Rows from block 10 of the audio encoder, named by matrix and row number. Each number is 200 + 30 x the weight over its row's rms, rounded and kept within 0 to 999. All counts start at 0. After the name is the row's rms in percent of the matrix's.
# conv: width-5 conv, dilation 3 (encoder.blocks.10.conv.weight, 192x192x5), inputs 84-111, a 5 kernel for each
conv.139,098,220,193,222,239,252,250,210,207,150,167,204,171,203,192,216,213,138,188,184,193,241,206,214,168,198,263,189,154,168,194,207,177,215,211,196,202,182,237,267,217,175,269,190,189,167,248,184,174,187,200,200,170,192,192,164,125,211,218,207,152,164,175,194,166,174,214,236,218,215,145,220,211,145,155,248,230,238,224,160,163,262,183,224,187,178,223,189,209,224,180,266,182,266,207,186,232,228,209,187,121,181,194,209,196,173,225,166,200,214,195,239,166,213,223,212,200,218,246,224,219,195,182,218,193,200,163,199,212,248,244,183,247,198,208,241,206,185,229,216,247
conv.140,096,209,185,186,200,186,226,222,279,187,159,192,193,246,217,183,205,189,206,221,201,158,202,186,160,221,195,206,174,215,175,235,210,202,187,184,210,202,124,250,211,180,182,194,185,221,259,221,244,186,180,192,262,205,226,179,151,225,185,211,179,240,182,263,209,210,243,207,176,211,253,237,200,195,228,171,172,188,216,166,202,217,200,256,240,158,243,160,228,221,187,220,159,206,237,177,187,217,183,146,209,140,206,206,189,197,152,212,171,183,242,240,179,149,212,183,216,244,199,175,241,152,250,269,219,219,191,210,230,215,189,235,210,172,196,144,154,130,157,152,190
conv.141,101,223,190,194,160,197,194,255,185,205,174,191,245,220,238,271,141,206,172,175,220,190,175,193,210,226,150,218,197,201,170,239,223,206,174,173,201,183,212,201,240,267,143,174,183,163,209,219,179,233,193,211,249,191,183,194,177,181,180,122,174,230,236,248,238,209,209,207,163,177,180,129,188,162,194,210,149,174,209,176,155,214,223,203,212,233,184,226,254,189,169,140,223,224,216,176,163,258,245,208,135,167,198,230,209,215,179,176,198,231,216,200,179,222,202,242,192,221,178,141,160,212,188,225,229,160,201,200,200,235,236,221,161,205,219,126,175,181,168,162,100
conv.142,099,217,221,217,218,186,221,223,195,211,179,228,188,197,200,144,220,191,180,116,203,184,201,182,243,210,123,195,251,200,122,234,191,179,186,183,218,203,165,184,232,126,157,182,192,221,220,230,242,169,228,233,203,167,202,250,232,161,230,222,221,225,281,214,236,218,240,225,247,202,188,168,195,224,195,186,207,210,231,228,222,194,237,159,147,183,198,202,250,240,250,198,216,175,152,204,218,175,173,177,154,252,183,201,212,230,166,200,215,196,210,176,142,211,217,237,170,178,217,196,218,232,218,177,187,168,188,169,194,202,204,160,193,209,191,163,187,176,200,161,198
conv.143,101,205,221,210,227,214,151,148,182,193,168,215,160,193,194,172,231,197,213,261,285,236,235,219,203,168,174,183,159,173,207,219,196,188,181,140,204,157,215,192,198,199,200,237,186,195,148,196,177,213,195,154,241,194,170,193,162,186,201,159,129,174,218,202,208,216,180,235,195,165,198,207,179,184,216,200,171,223,238,180,174,192,203,217,257,206,237,246,189,188,179,232,171,182,220,191,230,167,169,199,206,221,191,239,177,177,165,195,254,242,205,231,224,236,175,165,221,211,233,209,195,190,120,245,197,230,162,213,204,172,183,163,209,226,218,154,210,199,186,183,188
conv.144,098,182,206,205,183,214,225,241,191,222,168,187,205,218,207,171,271,221,213,191,220,247,179,175,164,190,180,216,228,198,183,195,204,183,203,282,198,221,198,165,225,179,182,189,215,203,183,240,203,158,150,183,206,207,213,213,165,199,184,215,186,219,214,176,170,202,265,201,239,176,168,199,197,207,228,167,168,185,214,203,174,180,216,209,196,193,240,176,194,147,140,299,201,202,226,210,212,191,125,150,224,194,209,211,176,135,213,194,198,174,223,153,192,180,185,189,161,148,179,131,217,198,150,197,162,232,260,229,207,188,214,242,206,217,217,192,218,241,233,222,183
conv.145,098,180,201,237,236,209,215,228,176,153,176,200,194,179,237,229,214,223,220,246,205,236,221,191,215,222,234,209,173,177,158,197,215,225,162,235,189,201,194,216,150,162,244,219,156,185,191,220,221,201,189,235,222,201,231,173,128,179,194,183,210,185,191,228,175,208,218,158,187,247,207,171,166,221,203,230,150,183,196,215,247,190,230,186,214,183,213,220,216,184,184,208,164,219,162,138,138,155,224,193,219,181,239,199,197,199,148,199,217,159,245,217,202,202,217,143,146,200,196,166,248,195,207,171,141,147,180,173,208,190,157,184,177,214,236,214,166,187,180,188,231
conv.146,104,199,262,276,187,218,217,205,202,181,196,144,173,200,163,235,183,242,197,163,157,191,210,182,184,218,218,205,181,188,176,199,187,195,218,215,203,229,223,182,185,344,259,227,204,199,229,197,225,169,149,254,220,196,178,179,164,169,218,236,222,165,163,167,174,171,222,191,182,211,206,177,200,236,223,217,265,178,198,198,267,152,252,210,193,193,208,240,250,219,198,173,154,169,182,191,206,210,233,211,172,186,205,203,205,200,187,192,202,231,243,171,164,174,202,290,202,225,221,212,196,201,240,195,177,175,232,191,175,168,274,209,200,252,188,174,189,237,219,176,177
conv.147,102,165,210,238,224,209,246,199,208,242,197,247,199,139,161,194,163,187,229,210,197,186,232,206,185,222,218,204,194,206,186,215,247,206,206,240,187,172,188,209,250,159,179,154,177,204,197,188,186,185,195,253,240,246,206,204,222,236,153,155,145,129,185,207,198,223,162,158,200,167,191,186,169,230,225,252,162,199,208,173,228,203,260,164,139,188,205,210,245,226,242,192,214,222,264,227,238,252,205,214,222,185,192,197,223,187,273,222,175,188,240,192,186,167,132,139,190,198,211,222,206,183,208,206,214,225,204,187,227,207,167,189,195,176,203,193,251,244,171,213,235
conv.148,103,156,199,209,210,232,193,193,226,210,253,280,200,209,217,203,197,217,240,231,270,280,228,180,172,206,248,234,199,153,195,184,181,185,175,177,226,268,227,251,189,225,222,155,177,151,231,211,197,177,212,195,235,209,216,202,274,216,208,240,210,189,223,179,197,245,138,183,207,214,212,198,214,202,203,178,173,219,217,229,250,151,180,171,232,199,215,216,212,227,211,158,181,228,231,256,197,164,186,240,217,213,230,218,172,158,236,215,209,188,223,251,161,196,235,219,204,179,175,198,198,164,205,211,192,205,231,210,155,161,170,199,230,182,168,163,139,229,180,185,180
conv.149,103,204,194,225,230,160,200,182,220,209,158,164,201,230,168,171,180,242,164,116,176,187,224,245,276,190,240,254,206,194,170,143,180,252,221,203,214,190,177,199,203,262,169,151,214,176,230,278,212,188,230,207,188,181,163,151,141,172,182,229,251,260,255,238,191,139,182,161,220,223,183,152,217,265,244,138,176,208,185,219,181,160,171,188,205,173,262,222,199,200,249,200,166,203,232,259,194,173,231,209,128,185,187,174,162,145,261,243,246,226,218,213,176,175,178,170,201,203,214,195,172,189,237,166,232,236,195,186,163,227,185,313,223,223,266,252,210,194,176,198,140
conv.150,096,221,182,195,195,225,183,211,242,214,155,201,250,237,207,154,192,198,169,221,139,259,177,195,248,195,213,171,190,187,157,170,241,218,184,185,243,231,180,183,155,235,264,198,219,240,285,242,214,190,180,195,193,222,233,195,164,216,210,180,267,226,188,210,176,179,179,187,224,235,186,152,169,202,241,253,296,254,174,215,260,201,194,212,199,238,182,197,212,232,128,210,171,206,178,175,162,209,202,130,167,225,226,224,191,214,210,199,199,197,176,216,203,219,180,167,149,190,188,168,154,143,190,205,188,186,226,206,211,248,183,221,154,185,217,230,174,195,197,197,230
conv.151,100,231,199,207,211,204,220,244,231,169,185,232,180,265,222,185,228,182,221,193,161,224,194,183,177,180,137,204,191,159,201,226,191,213,198,155,221,218,200,149,179,195,223,207,226,294,224,171,173,213,184,174,198,206,165,255,212,228,183,239,183,164,146,200,201,160,196,174,207,239,233,245,173,204,186,180,177,175,162,174,188,206,164,200,173,257,235,225,152,182,205,224,232,198,231,190,171,187,210,205,173,165,219,209,238,190,228,206,223,115,190,204,205,167,186,197,198,202,192,155,137,187,201,271,262,185,185,211,225,224,201,181,204,238,210,197,208,169,162,171,130
conv.152,095,274,237,206,208,189,193,221,187,182,185,168,195,195,205,205,196,245,175,157,243,281,185,253,189,180,156,202,232,232,186,211,205,170,172,176,208,194,199,170,189,159,194,172,224,234,164,216,221,142,198,114,168,178,219,168,142,191,190,214,192,176,232,214,168,200,231,236,209,181,163,158,185,167,156,186,217,148,188,193,188,172,200,216,212,202,196,208,196,226,144,187,184,156,194,185,133,218,181,208,249,187,187,162,215,177,203,214,169,225,161,137,180,188,197,164,237,215,184,215,222,203,181,194,222,184,256,197,139,197,180,310,227,217,200,170,203,192,232,232,227
conv.153,103,200,226,259,225,205,169,159,202,212,190,187,213,194,217,209,175,206,191,135,112,207,176,169,190,184,225,191,170,195,210,141,187,183,199,246,204,208,185,178,182,241,222,190,167,236,150,163,204,210,161,255,209,193,128,179,229,228,171,150,206,196,183,209,217,218,219,201,161,205,218,185,189,228,202,195,196,182,195,218,256,213,232,182,199,181,192,165,196,180,185,258,197,211,219,135,130,188,225,187,207,188,200,219,232,227,160,169,217,254,212,197,170,199,240,267,192,216,218,224,201,151,238,293,187,180,267,179,225,209,234,188,125,197,198,238,193,249,238,226,213
conv.154,109,152,192,230,181,204,218,186,215,197,210,203,237,228,208,199,175,204,208,176,216,206,200,225,129,173,294,291,211,221,201,157,196,180,189,215,180,233,171,181,196,281,181,160,207,188,170,218,196,211,229,177,203,210,172,207,199,167,208,182,250,129,184,233,201,168,205,206,191,202,232,159,178,183,178,186,197,205,209,203,204,155,183,228,193,244,137,244,208,193,229,157,201,171,170,208,178,207,196,181,229,229,192,259,221,193,162,203,244,190,188,222,181,207,222,224,180,207,187,181,202,195,238,207,229,239,188,205,179,208,211,172,194,215,232,171,179,225,222,148,220
conv.155,099,204,167,165,214,183,175,143,191,216,240,158,206,191,157,212,243,265,184,214,146,203,222,226,228,224,216,220,169,237,189,153,226,234,202,192,250,221,217,204,195,189,213,229,171,235,223,215,183,197,223,175,203,201,228,169,174,156,197,230,200,116,193,231,179,276,217,185,171,195,210,219,215,235,232,257,174,174,195,239,199,251,204,178,237,255,181,130,187,226,257,301,167,202,203,226,169,195,234,206,171,256,209,211,172,164,240,198,157,174,205,170,155,161,190,148,180,169,151,239,174,175,218,159,171,223,219,179,220,212,188,221,184,229,231,163,194,160,146,226,216
conv.156,098,180,194,190,201,177,229,192,190,209,218,172,230,195,182,185,198,264,260,198,171,223,218,224,220,193,232,208,205,168,208,195,170,181,172,169,197,228,187,157,223,144,176,177,187,220,211,205,227,210,215,169,194,188,181,157,182,240,209,172,230,238,164,197,195,251,151,159,199,234,173,197,210,194,207,201,161,203,242,173,177,153,203,189,193,204,162,203,203,189,190,189,252,183,190,168,90,188,209,224,196,225,203,212,176,185,217,151,216,264,226,182,182,191,164,187,167,209,165,219,239,197,203,211,166,150,239,205,217,157,189,247,236,180,223,176,193,207,190,164,173
conv.157,102,190,205,196,172,204,196,229,210,198,186,155,215,195,174,211,169,221,169,202,214,129,229,203,218,237,186,177,186,276,239,240,206,214,208,174,224,189,166,230,160,180,189,205,184,184,214,163,213,182,220,217,223,225,263,143,163,213,193,158,158,213,178,187,165,182,173,188,186,203,193,244,216,241,251,185,165,213,196,172,140,179,175,186,213,249,273,178,193,233,188,191,191,185,210,178,209,196,202,161,164,173,187,197,159,166,208,208,208,207,222,197,203,242,202,157,261,224,256,185,193,230,230,230,169,172,116,184,208,152,183,170,205,190,229,181,241,210,181,206,225
conv.158,096,185,205,189,202,231,224,248,225,200,201,309,184,215,195,192,208,186,189,242,282,245,214,198,172,199,193,217,190,164,175,246,191,228,220,223,172,148,203,228,270,175,193,188,166,198,202,198,192,249,219,180,260,265,217,265,215,168,226,201,191,195,190,171,247,208,218,184,177,193,179,198,192,231,224,209,152,122,128,159,180,195,199,211,191,158,229,225,217,216,231,188,153,156,208,240,220,180,241,243,268,180,185,176,205,225,236,197,238,206,209,253,186,195,158,213,280,237,239,213,196,232,188,251,182,93,161,198,205,200,187,147,165,222,239,198,214,173,204,212,243
conv.159,101,232,236,225,247,174,187,215,197,241,225,205,206,240,199,193,232,217,248,241,223,250,174,196,201,231,229,194,242,211,211,182,242,225,210,177,246,199,216,194,242,219,142,186,203,208,233,163,199,173,209,194,233,219,199,122,171,177,189,175,202,284,258,218,182,191,187,162,187,195,310,141,163,190,207,232,263,214,197,204,231,206,204,195,236,151,252,197,226,206,220,195,210,194,183,205,205,187,196,170,183,178,186,187,203,251,171,209,167,166,161,168,173,226,198,273,200,189,198,179,190,225,243,232,237,190,233,167,208,215,199,198,201,250,190,152,212,251,204,230,243
conv.160,093,147,147,185,165,190,205,245,186,204,190,157,198,204,226,235,191,165,173,185,176,210,243,218,201,178,204,169,163,217,217,232,208,187,184,169,200,188,210,259,242,202,168,202,177,169,197,209,162,126,184,207,214,131,155,235,236,221,236,219,236,211,237,213,232,248,206,205,176,179,222,179,144,184,167,153,189,235,210,172,182,258,245,186,188,227,224,255,218,202,252,118,199,198,227,194,264,175,183,218,177,183,217,235,238,277,313,278,199,194,185,210,217,229,194,235,254,176,181,187,172,206,213,204,197,185,138,188,168,222,179,142,175,222,211,195,236,253,213,183,195
conv.161,103,224,221,217,173,176,211,241,233,238,267,204,186,219,247,147,196,177,172,165,175,152,189,179,186,210,228,240,169,215,236,194,136,199,177,153,260,244,198,258,191,170,224,199,188,226,211,180,222,180,167,202,194,183,141,138,184,182,149,188,182,193,195,155,202,192,190,181,172,184,162,255,192,170,193,183,173,195,183,184,186,182,164,190,159,150,155,213,214,202,182,262,206,180,203,183,228,218,157,226,191,221,209,201,196,205,241,218,216,167,213,184,208,188,240,184,196,184,145,220,241,221,197,240,205,101,176,197,209,213,193,216,190,187,206,201,194,218,216,242,215
conv.162,100,218,228,171,181,174,138,192,214,162,182,216,208,230,194,224,201,192,186,191,205,158,164,175,193,219,172,221,200,222,163,185,151,182,199,183,209,196,217,240,239,247,179,146,150,175,228,210,180,149,208,171,258,169,217,152,250,148,188,216,226,280,198,159,197,199,218,188,181,179,167,186,196,167,158,218,158,216,236,200,216,229,172,175,152,240,179,204,247,164,182,212,163,171,179,125,210,214,163,189,164,274,185,213,191,182,195,183,186,151,185,169,197,186,183,202,207,215,154,181,215,205,183,197,220,208,159,219,184,207,180,175,197,195,202,194,198,216,246,175,202
conv.163,090,176,254,211,194,168,177,212,194,181,186,88,219,165,220,243,149,196,213,251,189,201,133,141,240,241,154,178,177,196,204,183,204,216,182,206,157,203,203,179,190,210,189,210,219,175,211,175,201,186,169,246,182,229,190,181,167,209,218,172,207,215,201,191,210,190,156,219,213,198,189,203,215,199,172,181,178,192,200,166,137,194,202,210,234,159,197,176,226,188,210,158,148,206,215,232,182,251,197,168,224,223,199,214,237,168,234,241,194,176,171,203,244,198,195,269,231,204,156,143,208,201,178,168,217,199,176,172,189,133,202,181,215,180,200,183,222,160,218,234,192
conv.164,104,238,246,206,224,236,209,222,195,204,215,170,175,146,210,185,246,163,209,222,173,161,124,189,207,192,216,205,181,192,221,204,206,202,231,167,212,210,220,168,210,226,227,233,224,210,238,214,249,174,170,149,199,229,166,220,181,204,165,174,195,251,211,179,170,230,257,192,190,186,230,186,185,189,188,196,169,154,173,192,168,198,236,238,119,149,218,219,203,196,245,231,197,221,148,221,211,206,177,225,215,214,200,180,213,228,190,187,241,196,228,193,193,169,265,135,239,191,220,213,161,196,216,290,168,147,203,182,220,177,169,240,228,162,209,233,240,191,200,191,222
conv.165,099,152,200,194,230,265,222,165,181,242,221,228,181,213,213,233,193,225,160,213,163,172,217,233,180,226,172,186,220,152,196,204,169,227,219,212,208,217,174,220,173,178,224,216,207,147,230,174,155,174,212,225,212,239,192,226,197,204,213,231,176,229,217,184,261,180,201,208,233,174,232,195,218,218,227,191,225,219,253,181,195,148,216,191,254,198,224,188,191,232,236,189,209,161,173,163,168,187,250,217,172,169,213,211,195,137,205,114,219,223,182,215,192,227,214,134,152,155,192,135,148,154,174,241,249,181,163,178,181,169,219,170,189,218,197,165,177,197,219,238,169
conv.166,103,283,251,183,228,185,215,164,163,176,216,230,236,221,219,198,220,262,238,211,203,176,266,174,183,204,211,208,171,203,207,213,222,177,190,161,224,204,206,216,166,186,161,220,219,259,179,182,244,190,162,177,247,179,196,223,225,184,198,181,239,174,174,213,206,250,184,177,162,187,160,231,184,184,205,236,161,220,241,185,182,181,183,185,142,194,236,186,180,199,214,221,275,164,187,177,160,208,257,216,174,216,182,266,235,194,227,181,165,214,169,173,203,176,243,220,182,200,171,190,204,167,132,173,193,215,188,182,230,216,234,221,212,205,189,223,179,188,231,210,179
conv.167,096,153,214,148,165,242,214,216,219,200,230,239,187,203,209,220,165,214,231,187,183,212,261,244,185,149,165,224,222,145,214,180,210,159,175,250,194,188,174,184,153,202,245,219,241,213,169,163,166,214,286,179,175,202,238,153,203,207,217,252,149,197,180,207,186,218,226,189,197,223,258,196,203,202,174,169,185,156,211,200,219,188,217,198,191,172,210,230,208,215,191,212,194,231,181,248,197,202,171,191,167,187,161,199,183,172,209,162,184,177,229,203,201,164,227,197,168,164,201,207,227,171,186,161,173,174,189,225,189,162,208,159,171,219,232,185,247,192,184,199,264
conv.168,099,220,209,197,168,181,211,173,165,177,159,206,194,208,222,226,220,273,224,226,268,220,202,204,200,236,230,181,164,222,182,196,185,178,212,154,218,221,259,213,192,186,102,140,189,183,223,169,170,194,227,208,178,190,187,219,217,275,243,216,187,182,143,192,213,168,170,201,208,181,247,223,153,161,228,200,203,184,169,200,263,194,193,232,237,148,193,153,229,229,227,174,147,243,249,284,214,232,205,181,170,224,249,194,183,216,198,199,266,224,160,202,198,216,187,238,117,173,155,197,219,212,203,202,235,143,213,189,212,203,182,187,237,260,219,163,265,229,209,182,180
conv.169,097,153,167,201,199,223,219,174,183,169,240,259,239,200,191,176,212,204,201,178,161,142,206,193,231,147,178,174,196,238,246,218,202,171,211,245,184,198,168,167,149,180,192,175,204,228,204,180,165,198,200,176,221,223,197,240,189,240,101,178,252,225,227,205,180,227,177,209,259,238,190,176,180,181,186,132,137,206,197,207,254,217,160,165,201,233,193,172,156,221,245,212,192,225,178,112,176,199,178,204,294,215,230,188,210,174,222,187,187,159,193,211,209,218,201,227,187,180,174,180,216,239,203,187,240,192,155,229,215,235,128,158,154,209,228,172,224,255,251,217,190
conv.170,096,226,211,203,137,196,186,204,189,171,211,173,206,208,191,174,154,154,217,220,173,238,187,221,221,182,182,194,182,212,243,210,190,214,220,217,205,211,177,225,217,156,173,177,226,204,252,176,159,184,192,114,180,199,205,210,160,234,219,237,253,271,268,226,215,270,232,161,154,203,184,257,253,194,205,133,216,197,214,188,184,255,208,195,232,158,150,172,171,197,182,197,226,222,186,110,221,247,247,247,214,215,225,183,212,179,234,206,208,185,216,229,201,195,164,183,221,189,225,245,282,169,231,207,219,204,195,202,216,220,202,232,230,214,215,230,264,182,181,212,234
conv.171,094,180,214,184,197,218,166,126,227,177,177,192,218,210,235,204,215,148,211,194,218,234,194,256,173,189,129,186,215,195,225,206,185,185,235,280,174,171,243,251,175,223,226,196,193,182,231,183,229,219,204,178,164,182,245,225,116,204,181,220,264,248,202,196,202,246,205,207,145,233,217,153,193,210,165,146,220,200,194,194,251,215,164,221,180,183,204,212,199,252,232,252,160,195,193,160,173,172,221,204,243,225,177,176,188,239,207,229,275,193,235,208,206,199,155,175,189,253,246,211,204,174,207,204,260,141,258,226,198,166,149,244,244,187,144,157,167,168,189,171,250
conv.172,100,141,168,191,251,239,212,224,188,213,199,169,181,207,181,196,212,196,219,213,258,153,177,181,152,137,176,180,223,253,181,220,239,240,226,201,172,206,207,197,178,264,180,167,181,219,166,188,174,172,231,218,205,233,195,165,201,228,218,220,179,189,202,170,181,190,210,218,216,162,147,237,269,219,202,207,218,211,169,160,215,197,143,152,202,185,151,210,168,202,266,174,225,208,202,283,156,246,201,197,236,207,229,196,212,197,198,198,189,276,181,215,181,192,217,180,180,208,180,197,255,222,258,147,202,213,135,162,164,213,161,195,178,197,243,159,156,168,154,221,131
conv.173,097,233,172,180,232,222,224,242,232,215,150,205,250,208,191,244,201,184,101,144,197,226,220,171,133,224,208,184,166,204,235,127,193,205,203,192,215,213,252,223,206,238,244,241,196,172,226,219,213,226,196,193,183,195,212,240,245,203,205,204,151,260,197,220,250,158,226,194,117,177,208,206,201,212,155,222,235,189,197,199,237,164,163,244,242,163,201,233,250,191,220,205,178,187,124,186,205,183,205,185,182,239,213,199,195,213,191,197,125,183,190,203,194,184,198,188,252,180,247,227,229,220,203,285,224,123,179,208,242,169,145,258,199,178,190,125,221,250,207,228,227
conv.174,104,243,227,192,194,194,223,211,206,213,230,199,176,188,166,207,228,251,174,227,208,206,190,200,211,227,178,231,227,191,150,184,206,211,220,179,189,168,185,216,163,152,138,224,176,245,166,190,218,269,214,254,197,240,211,170,141,201,206,198,145,202,275,220,220,214,256,233,223,258,216,218,185,181,146,189,221,186,250,249,207,218,189,230,187,222,133,191,217,206,201,227,177,193,178,162,175,208,224,176,196,271,253,263,233,241,163,196,192,184,205,196,191,241,189,238,147,194,164,201,176,200,218,230,209,238,274,178,199,249,169,247,200,182,177,186,223,188,195,186,172
conv.175,096,212,213,211,223,167,209,183,230,207,247,201,228,218,174,225,247,244,224,221,198,189,220,174,174,147,188,168,203,175,188,205,213,223,220,203,135,174,193,195,197,209,227,231,241,232,244,215,206,194,188,178,185,209,195,205,223,191,177,202,191,235,194,225,238,202,340,281,217,193,218,175,222,197,139,192,208,202,185,206,168,268,204,212,215,189,162,151,188,161,173,206,267,225,239,214,204,180,198,213,200,214,276,264,216,183,216,174,197,206,256,146,158,172,227,232,140,121,146,209,245,207,208,222,285,244,254,239,203,214,214,166,219,246,268,234,257,216,236,233,235
conv.176,098,206,213,189,213,131,216,171,158,238,198,240,231,220,166,165,184,233,188,182,168,203,227,217,230,176,221,215,232,165,201,205,213,178,169,197,175,189,187,193,193,220,203,218,237,224,264,180,199,185,174,189,195,161,172,239,206,208,189,173,200,215,183,201,196,263,142,185,188,190,192,217,198,181,173,129,227,229,200,200,227,162,177,185,194,174,207,182,202,204,181,176,165,189,187,144,193,160,229,239,206,250,260,181,233,220,181,181,219,182,132,228,173,165,217,358,206,213,183,242,176,172,131,237,192,183,188,259,181,146,201,181,227,199,208,139,201,168,191,221,289
conv.177,100,197,257,201,182,152,210,206,246,198,186,209,199,186,169,213,187,223,192,218,218,220,179,233,209,185,136,235,200,205,197,218,252,189,171,165,221,181,231,214,174,180,118,185,246,251,166,212,202,218,234,154,172,224,240,245,226,234,206,209,164,204,226,202,198,243,219,151,164,200,202,158,200,188,225,229,230,205,182,164,164,175,203,210,196,230,183,200,195,213,207,203,168,241,208,193,193,199,199,202,192,239,207,196,193,248,235,190,217,213,229,221,219,203,193,157,234,211,186,229,224,180,182,154,171,266,215,172,174,191,257,224,206,174,230,201,247,219,191,164,217
conv.178,098,160,114,240,224,203,230,189,182,210,246,194,208,196,197,274,254,230,236,173,193,147,204,198,219,186,170,165,202,242,173,181,193,217,176,220,184,208,172,212,221,209,284,187,206,190,212,209,193,203,220,214,206,218,177,182,175,148,226,187,200,168,193,162,216,217,209,213,205,196,239,179,161,174,246,255,170,219,186,201,234,220,198,213,179,198,158,144,231,202,202,210,184,183,192,280,212,177,207,227,207,198,213,147,174,193,160,210,233,176,250,247,174,160,175,190,224,182,223,166,220,178,227,205,254,193,162,232,204,129,192,167,228,248,192,193,208,205,180,174,236
conv.179,102,261,189,190,241,263,191,251,214,172,221,268,178,196,225,159,223,211,211,175,173,129,201,188,206,227,203,211,176,160,168,242,203,183,147,243,216,206,222,178,195,262,222,185,229,223,259,223,185,173,151,166,152,192,232,233,198,236,234,218,183,196,242,180,134,154,220,132,191,208,192,211,183,189,177,138,172,197,226,208,188,143,171,206,183,163,279,206,165,178,203,174,195,202,217,172,251,194,185,179,224,212,220,216,195,169,216,225,215,195,154,132,162,199,207,242,175,237,207,217,178,163,165,162,169,152,222,168,200,214,208,294,212,178,269,218,202,181,190,194,197
conv.180,098,226,173,172,192,225,167,235,211,217,194,212,227,225,198,164,204,190,163,157,162,164,147,204,202,175,229,252,174,157,156,233,219,176,223,222,158,171,127,185,204,171,222,238,212,207,156,226,224,174,164,162,193,193,201,214,209,178,216,169,181,210,191,163,161,196,182,196,200,187,207,227,198,183,197,186,235,236,214,208,250,238,183,221,200,133,195,262,239,202,172,171,221,181,161,193,229,238,207,210,196,213,166,197,199,236,254,233,227,211,144,208,221,184,202,187,150,207,232,215,187,187,239,163,167,173,137,219,201,184,198,174,199,204,182,191,249,231,201,185,207
conv.181,101,213,157,201,174,179,151,181,177,183,170,177,221,163,158,153,165,203,183,194,183,155,219,185,179,180,179,221,175,156,159,182,186,164,214,236,174,199,186,186,247,187,154,178,212,125,253,161,188,231,198,205,170,140,173,195,176,195,195,171,220,195,192,196,212,191,279,264,204,200,280,229,144,143,184,158,247,228,206,221,275,175,207,202,194,193,204,160,178,192,137,207,201,228,174,195,218,231,212,191,186,207,254,233,208,229,168,159,197,142,182,148,159,167,204,232,204,184,181,189,191,190,186,234,196,170,221,186,201,242,268,187,162,199,212,192,183,217,218,199,285
conv.182,102,177,197,208,186,185,201,217,199,245,173,201,202,194,235,176,191,213,216,220,268,186,209,177,215,259,172,234,178,165,216,244,181,181,178,185,217,228,201,232,243,185,207,178,207,173,179,111,222,190,170,250,253,177,218,215,217,170,198,226,234,144,190,178,209,225,202,200,184,172,192,172,181,277,217,171,214,187,220,229,188,163,225,222,169,222,158,191,236,181,189,139,177,214,247,187,230,204,215,232,171,183,176,203,224,167,158,211,213,203,187,217,218,210,235,158,209,173,181,218,156,195,212,201,163,187,214,176,165,162,233,162,132,172,185,206,266,197,228,223,238
conv.183,107,163,164,144,184,217,209,177,159,162,227,217,156,186,225,227,189,169,252,187,222,156,220,223,218,224,201,166,203,182,95,199,246,185,182,124,251,211,177,225,129,224,202,214,234,208,221,172,238,207,185,144,178,181,207,156,221,200,209,212,168,143,214,235,191,211,140,180,223,188,187,180,167,123,160,223,246,242,225,194,147,188,136,155,239,203,203,196,217,223,170,166,168,153,147,212,217,226,181,189,155,195,251,222,192,138,200,135,173,238,226,216,203,199,218,211,210,179,177,202,182,245,194,174,199,217,169,204,228,182,196,167,203,183,210,186,169,195,228,191,199
conv.184,100,220,201,203,227,200,190,176,167,157,207,246,199,181,212,226,211,215,158,205,255,181,140,195,248,180,189,213,181,188,232,259,197,184,206,212,195,197,203,152,235,240,186,167,171,181,184,240,201,165,152,250,174,184,188,204,173,188,217,159,226,178,211,200,216,215,172,194,240,198,214,273,214,192,247,175,165,182,205,166,208,217,197,169,196,203,284,178,184,224,176,227,179,165,205,193,295,211,224,173,259,159,242,186,181,256,219,192,202,192,203,235,177,199,141,224,231,202,221,185,197,225,221,190,169,167,194,200,191,234,245,244,203,163,208,180,173,186,218,158,167
conv.185,110,256,169,187,228,262,224,192,238,199,202,173,167,219,186,230,247,206,236,188,253,198,203,211,134,151,219,231,216,223,149,179,189,207,229,243,207,173,183,191,161,128,230,184,245,215,216,219,193,209,267,274,259,232,241,224,170,150,213,159,150,207,233,160,196,208,160,202,177,171,197,218,162,153,174,191,251,184,146,206,192,232,187,238,217,197,207,200,216,158,234,215,180,204,198,233,162,153,164,199,248,201,234,217,172,135,165,168,168,177,160,189,224,170,191,229,221,200,197,226,214,196,180,156,187,224,217,209,229,230,253,218,172,195,228,231,190,220,129,98,155
conv.186,101,205,189,218,226,151,200,205,151,200,264,174,202,205,190,215,200,200,250,197,161,230,206,223,160,173,154,216,247,240,204,232,179,188,173,193,243,165,168,209,213,210,242,207,237,184,188,194,258,267,193,215,275,183,158,205,291,227,213,210,159,221,211,268,203,207,222,206,167,198,168,183,198,214,258,172,179,189,178,196,170,183,186,183,191,182,230,249,256,239,208,183,217,185,162,212,249,228,213,223,257,169,205,184,203,190,177,182,218,212,201,178,199,211,189,207,188,208,208,233,191,155,192,179,164,201,208,181,153,162,203,142,187,200,232,162,187,191,215,235,226
conv.187,104,220,201,208,195,196,236,250,221,182,218,284,164,170,189,150,152,194,227,168,190,210,190,205,172,197,208,234,202,173,232,186,194,166,147,173,195,212,165,140,223,213,200,200,288,233,210,231,224,190,236,222,206,181,182,190,226,158,241,228,207,197,204,184,179,194,155,236,205,175,145,318,208,200,196,216,156,214,220,224,199,157,226,170,167,214,242,179,209,176,230,195,187,136,169,202,254,217,232,215,209,216,249,199,260,177,175,206,231,179,184,227,180,211,208,261,195,195,222,202,161,195,151,136,119,309,174,201,211,164,165,243,174,216,194,201,145,217,209,193,218
conv.188,099,224,236,234,253,209,186,188,178,209,224,211,174,174,234,216,164,145,179,171,210,162,167,210,171,247,186,178,205,225,253,189,237,237,192,204,208,191,222,234,213,217,212,172,156,165,218,196,178,217,205,167,194,177,227,217,187,172,228,228,254,209,211,197,178,231,266,265,206,163,145,194,193,193,204,188,218,226,212,185,191,161,183,176,186,202,226,218,218,192,166,205,216,168,182,235,200,247,224,246,152,236,205,185,181,165,207,219,158,220,146,176,195,180,224,259,157,223,300,304,181,191,186,244,259,152,222,216,191,238,144,209,226,219,250,148,197,203,199,148,196